config.toml
model = "rotation predictor"
train_examples = 97500
image_size = 40
activation = "relu"
lr = 0.0044
momentum = 0.98
grad_clip = 3.0
cautious_weight_decay = true
steps = 12900
batch_size = 256
Rows from block 15, named by matrix and row number. Each number is 500 + 40 x the weight over the matrix's rms, rounded and kept within 0 to 999. All counts start at 0. Numbers have three digits each.
# convs1: 3x3 conv (model.blocks.15.convs.1.weight, 128x128x3x3), inputs 117-127, a 3x3 kernel for each
convs1.65:488446481486462481429537481448610466474528517487419468525493468470483495438506514516473424479491506443569551502415479469525519578532567505502476494501502587519452501540540480482476540484415497432444511498512542484502510519524571468526601461475508430520517524466589626507463531487507501544514462495
convs1.66:501469504479507595466455483485436483461489495526576488565463519507486527497546498480490471468506520440427468557505510460517504427445489602451517477535504504483498554541549452580499517454498563540563514432494532521539497571537507487485530510496471519491496518556478512537539448509510519470523470509
convs1.67:553509453548497451519480524537450479441425502488494589612486579516467529530475507506449450481424542495503463465556561473548459532546430556480547515508510473491430340436523460522517510513464478510507461506506488485500504550439503559490491487478522467499506463518501447465539490506453510490495507483
convs1.68:532586580466484521496514502584483491475448472489459419438549507460524498493486473569622508483497550472442442493495452448466497485515560482560502484485485519516525602523446576530520471494556475473477524433478541527509520447461516495483542526486482445488481488490507586442495464480516463423473507491
convs1.69:551442518497467498520503510458465444544637497488497475459498517515424498522463498545504478532480515486480510506477514487488513479516518542516521525442557475488474488526555501562528478483513477517490490514490524508542473493508354606511528524490448534518394511505527514489527554599482557551478497501
convs1.70:500482497523551515463480442531499521497544460509540499563468528567432571513436557481526575470463505433506540470451493427448487510526451487491475462486547470501456520544555486581555538550435492514398463505497507523507561459520517484513499520471535467445444482510504497468460492483496421533555493485
convs1.71:516506549497465445524576585555548555499487564426494496465509509517508479513549547461431479468512527528509453550498430493512522472545520552482430513438508468549527488494531440482592571486552497452612454560460506483526539532516478498533482474562479379502474483479435490497512486484529453512482482462
convs1.72:500392484477520585521505489528522545518560452551469474543535608489513565507525480468495471510440518482545540512476483494452488495501516521483503535492513488487525527505458533507377493505612415470494513486515583519515496485500470479532556473489456547512517483540502436504450449492473505487497522555
convs1.73:478469566562516514483474464536500559441502510435487494512522552438520511519492516499513555410457508505439472455482510418496505654504522505486532450478497490577570490519450433485529549479515584456487534470461477498522529522519490491472445419523484461500464478527536476521437571508508439506472506491
convs1.74:520494509448490515517540505552480459487547534491552484431508442480564424555505519493508470553523415441509458474528544457548563496532499486542476498547455492543474468490489503473571491596456448472539529544449562561529409457564469459522516544523491493510495499503482500504492502478505450463523520495
convs1.75:540512394449530471502471471522406512523488392423516519533462434542500410472454524470504530469489488448530499459503505500454569487441572516538455462521483457430545507391489442490517464477541480474524516481562521472493498531540543437523521398531468516487469531521447537485511486492538493471494465476
convs1.76:529433480490482544458514558601564552518552473512511479476523509548505487470453532462481478470531568489503484468422485479537514442469500499512416489483450420476541541547562500501529487429464535581489504482535514473511482560516484554484595558535477546527519464527470444492511518494557559509519533498
convs1.77:513444511550557465549527612522495464508503492534522463532401496427467496494539458489539500500524496443535458548557553498522480496466495507526526515457441513487493447510453428468470492486455446474519518464458523517522493485472537535514468483495528492546463470538503511515471474479514494522475451511
convs1.78:417467474475471517524489500481529473514501497513541520473460465485496499524530491503457483464488503563615555489479526529475478492436486515471488521498489492526502497462551564481531504612507489596408528530496526495511363555496435492531540500492470500558525478536587500539477504485480518504490551527
convs1.79:450609488455527494516531460486546476546523486524521490491515435560467502514470492443446483539494473463501485503553464474505511518571559512526481473496502474570430508444483525501527483512529532443497505512486472501526535488522503597514498522580477520522544547501486427519497510470502495479532532552
convs1.80:486543509528495499502461480615467498533563426533494537546486483480520519494506518475472462566498505455561532498480484498551625477504493521459400485587504435530484508527541472506522494540504524516408483524548492521527543505521423521498493486526523514508456497511446447482492460469491504489478516540
convs1.81:509541505526560488544556449556450440506445532458441482492426503535516572555502582484464494507567561555545464587517520478447461455448457464479502557435478573521586571596494516438431485522425451415467554468483493494496488474534497507529465469520543499512521522508538524489467466495486515509444461475
convs1.82:483406557539525437499571488415505463440523477500525520434504547479446588521481486454506476508488496463492475513522539547532509412493535455527555550473513511395449499488475521541458534462490463514493548428479503489482540601476517515498457429495491540500484563499430541521484463413548524531524482520
convs1.83:438535534481521452509515515508544544482499584424547575493510512496481528524479470439520553481566554493508466478514531527505506526522476494518565468502555499595457518495492503481507505511516490484515493493477499471490481462501589486548487563540505536555537544464568495497488463532474501582406474534
convs1.84:422480450519509522493498493457554515458526497523552559479550624455472455457454483516444446548517477481499509513466506506523503656510514489553524487469493504558539514428443491529448542499476449484489461446486439477480518455435490508478486449473479471464491442470470431489479491472496531477510507528
convs1.85:474500532510531457504538480582502466510469537532505480526537484517526502510508468507480460490541535495523532504519526484524514399491528463554512479500536467617489503486469491448429512472548480481513498474529472482532532483545503496550487505523434528490482540506504490464485503507532506490492511557
convs1.86:530486502501534491457454504551552473524492554505479526579525512547552554500484365433515522471535492500512504498459527540460467428485514515461534519489539438503461475479527478554540433526516510546535520453553489469508541501473479473497405457493474453553467438517410474524488514491503494464464497485
convs1.87:532528507516570541542544534541606503491427496459541563585478487486449443543574483519529417494527497491523447535577503427524491451536506561554489495464453395539510488475534443475535485426540478437595491506558496474504415471526440450520463419513450449501486465523491488524467525450436431539482498519
convs1.88:570448497541501578511511585518499527440433432523516486428438467507468489517601500394436531535487523614534510469476502550479465525601484480460500539512501496580480432512505521548486502536506485476505554556466482485468476468477491521504450399527446503514521488478487522468473513504479482482499427507
convs1.89:542470509487497515532510468477547476474540521527515498475481533490487513486560500484447463510445404500510535483507499535504522503525483477419498516487544498547521523540472524520504480544542495550569462408401491449488500555491515474472485474496499496498502494527514472500520486534522465506534457516
convs1.90:454501428470528505537554483426480474508488536484469510517633462401531463537561503492458474485496505516475503554480554515477512485502536547461528468501441533577518497548435567567502502524515494454514518519495479495503507544472504540493466511500498562513472529530507488550513390493470488544482467453
convs1.91:495578587476508427512454467503505420554546439513473573506539601523486492480458432465541440512520487466525458537514537517462492486447529533508555511475513542444415537509449517411418461540514523473476456466495489505487601506493565562494560507492515566513516465496471481484459501464512497498527564485
convs1.92:582532533505540549483581550440470513531478516532552528507501491485451490542515533502470474483490427502529553506466483549511501468499489494461494470487515487542541490460482522472365549486452587514563482528555427535502547350488511488520539453481532428490525525475435527536528458478462469484457481559
convs1.93:533423462566493455466461512543549447518519452529534566588500447536524542517487598501512492551500469495521460493502553588567490569528477558535516551545510504506519469506512548462459583495382360481481551478450488489498446515476461465532496487486478539515486501510491521510518472449554519528475486477
convs1.94:530498506606577562519485488475567576524449534553489484478531512541499514501493444553522437487481493494529476510493459556475547474551532503519471539503457502520471483547546477514463474539529459543531516545501486498487525487497504507514443504494510477484514528504464427453526522484519461499500541505
convs1.95:497470482451542489457475452441466397498458451502509464469500456513487457477509498508518550449586498566520558586537504471564496475501574571534428484488496459504538539482537436505488498527470474520515570512582490485496553575541483549516439516495550545522544572505454530506512519452555545551547472505
convs1.96:489573503520526532511516502533557594498520483360426421544560585466550500435439438566546508489472457449513495472470457495534525502509530553480484484493446504546541463524488504520495498499517462468465458471476541557542384475534425467475532528525489441482445464457542602509491498498521512505487510517
convs1.97:483466392511497443515465481420460456455448503513504514519506439522578437500487462530551501510465471472495570511491467496485531492509585537498434563527485521525486479511521499515521541467474511511510499440597469478502415508536440494561460498541490469499527451523492504540502512477493478541497556552
convs1.98:419493550570508477482444562525460620445487515443450506452476532479437532549561523492538480500498526502502566514525457519471495546606521433466514453389541513655525468503495395500498487545499553483463446517520498522497607449541548500528462540533507456514568504520487489506533491537485486528503499483
convs1.99:601483558521413579497572535520469482519524462480479411430601497477545519510479537429499522459574482514517535458500563490465524447466582503536552508498526475461518437474514527500473495447487473491480535446546526525538389477522412522506471528482428477525489496526441474530496445520503522502481484493
convs1.100:520474467509480466510467457432486515507484485550532459620541471593479493592494538545434441575524483539499517543499477553481514431516454571561467536479465515488525439510607487467515484489519505456442553462510519511504455515509507466534490506489604466487591430521493525506452465457456539521459500479
convs1.101:531395561450555497477503522497597448522505440492457461513566503511478510537551536552597488474481438509473498532464528511483530466479504510508618532522499471507531552518515520446514466482538469521457533535484505515528497454516459509462501502469490490459491501506511530510511515474508510495477454477
convs1.102:435475432518477452450477484478497407534544511464496379468509523520540499413557493451468449481455494473570537510541510462461548512541541542514548528506466499500631488469480502505471527509555525469472475488492512545485542540516443490520497541506482436470482482470520573528601582522481432502526437503
convs1.103:489543523477481611577609534500533580500482504555572539496527490431460530458532447526475436452476491510415491456494459482513536475482508478475424465549560498518429530521548524391450500460501496511431472483466497495504531538512518480539464468564471506528470479501469519521502503521510487509585458447
convs1.104:451498434560595510545516478538488487528564490493576483409460463534533551491502520519504391608543499520376467559512520550501486533405496528488521542545521534488480557477474471445548527469516490508504515548540512499498498436491427492497506545446482515449524494446532496475507467470499467533496454472
convs1.105:537526593434536496540438512528523476487502511509505461398526519507442487489506455529551505483456500550501505460545499480543426410470516429625560493538471459453470529519571568470461496474477513495494502522564448554534499487503458513477442525477461506496492540577368546527505539516475483480494505441
convs1.106:507462462493529599512499512499481526432475488532546487488493483503491566544530500467444473470437529488508516504499472531530546450455502471462455492493569476541476476513494457480463463498526485491429458457472518484506519606486461485448526526539528509466475470469483426536445435491457476440525554487
convs1.107:460440584414581621436581529491498513501378518502484545466510457503536460499485463512559491517458504485458505453518510544478480538572438447536499470479570508516511536487459508546483514537479514524488556441456464469514526469511561466485460433501525446479555436464485466483468497530509517522460511516
convs1.108:526521547535456511553586527472557455509510530464531493574510499527487538563508529544508548490492539482457492472508551479464450550460511576491568489505416640476596489496438472529551450451508501419472475519458515491533506466508445516544408500525478473455481571489431433464470518474445410508478506505
convs1.109:503492536532536565530612493480387505528492419480580438467458587451500556492565505507484480485502427508511490567522442503460470504545504540496492465504505553548521569500454524550476511525483468577510540518504494480489441526534457559442489507470494596523481478501510529525497491521545486448449453518
convs1.110:537516548464601495525513495510449448502517498581544497570537573544518467422468491509545505497561500476501491542574465515481463444436475651523539597573466444493513542510491485498503514440428525579462485496479497504515541531528533573501407497524535542469496567502473453569506509512454419542434572515
convs1.111:456478433540448466501520487503606429583503452470466497481513538513456561517533576496471490487496511504571514495477491542483489596579534497583582535426489553563520479492485460454479517499585465622495514536521525463490503533502493571436504478490492460482519493449518591482533468471502526507456461449
convs1.112:506489576457478514574513499487511501545475551530517483531495487496574536484492527486560469505564573513496515440513495351472500564497492484417460501410517541486500470505460444464507518487466606512478596474490465457473486520484456536477504506482517564493527447519551477504489463525506505557496526517
convs1.113:554510482565581556517548495499552473492490557517493522484486478522503524549488512467543506469451456456505492491542544549512500528498541504498571518508494494502497492453477461468488462442517503471513592467431482522527455472527457530558494484524438478536476452553385477508511476507458503534459485491
convs1.114:466412619445498511428479479566532511525627543464425475507427512484474521474428466404472498541529505502465550524546496478503468528502498461522531442468498494507462562610429483592479484498510490481492545601580481501513614504558458537476563475495534515497502498477514494488505509487478478493519423532
convs1.115:567450455477463452529474455510530442505502478545512567553475520550540539540544477533560513571605538465471453486487488497543477474577485575493548493501494531530393458560482476510556504505460558579543493453459489523479563466507502488531543454527542524520529541507474502513504489474446423465510460521
convs1.116:450582585482505578565553515535514417500457453517498547487585510539469485520514532555560517484491493494546494524484556490467545476548490417552545504413458505568473552529491504554486472450543453517473520497504461516515440506478522469526474506542541487497473429556470525542541531501468503464443514501
convs1.117:458507520477459495537444515427581531447485458495476517497483497493479542491514485522499418479503495486487454501523500476498532555517536554621548498504556510437544465502514401455469558484476494431499531468479502513472536510486522515511528482481488451471507485486529538500507455471563519467558480510
convs1.118:486538428458517490516486494546502549471542584458487567598500504522549467547522431524537505515503479447431490496558512524563506521497486518511480538549480567396503517490503448504443502549555546445539491466521546539537493568528498481518490529511564457486489486509518493520537565494490494506492442482
convs1.119:521480471495474455466540451487471525638502478443529476594490483526503533477469509536495498535460475603497500493508509496546503412567590496502502547495467469521504482517530550486547498542539515494495440481574509499497474516475483464548477486491498478517465442500408471482484500503538519494522480452
convs1.120:519419539459471488491549585466489561502532548503461481439557539463483490498570501434516541424476446572531454469483525463494517545496440505500486397483465528540463514550466502491373532564505576562418498407504519474519540522480595485555494498477515495530486483520504445483519550512444506522498459543
convs1.121:486529500452540436427532538462558542514545491600508519483475528508525526451514550555473505526480504501552511562481467442533546460511519527511483518536493490549548477510482365406425485427407428512545499553506485521499494531518557500519505576518554510499518578470443568488466526509486496530516487480
convs1.122:472543480464531525531403511526648565530478506456507427595580484542514506460422499590493466542467474524484450491502486466436479516548630506538519529481497456477482553503539447467508509586529456475585489444422513519511492477506548471539560533526471461478504487485596553500494487472484486494478500470
convs1.123:441418531515518500457551481467496457440494536475515568451545533547411471511480471466485520440463546521514505506456519499446565504454454492549519443432512513474468452504523429500630542474501512475556506461458482484485504485573557455560505481495503457476491505495523504502499465489482511530531482487
convs1.124:495555479582583518467470494544562526515490437471534500510460527594530473495466496469460460500545536478448462480487474508555435458467484466410483580558490460444457490539465503478513491441337540439456469550627513529500504550497485486476469506489513500505497538498462480466518537498477496509526509530
convs1.125:454504501451506505488500506471500484514476490618394476500481504588493514664453552451497455477486482540522484541476514505527498438485483512504557488502482488415575515501489502508578497437561488455565510439445456513465549436482511445503555432489587413496553475457458534503438509497483480532534469522
convs1.126:533547451546520565464452486532503517451482570485443422468542515458482598437453477520492491443517463472564546508453493601511466479452521503455506531526510479427526444488472555472458541466504586513418484541509552518514508487475536477448492458433479530483501503474470431511521480500452524487501488564
convs1.127:498502481551539577553458460483534445463451515385492593495485469481530502571530486494469385440465502584479495468549470456520481451426506492493481492485500522450509455518553488505491504460479569515494463479490497480504532532561571459542480583521517490522458520529488390462498532458515439471464514514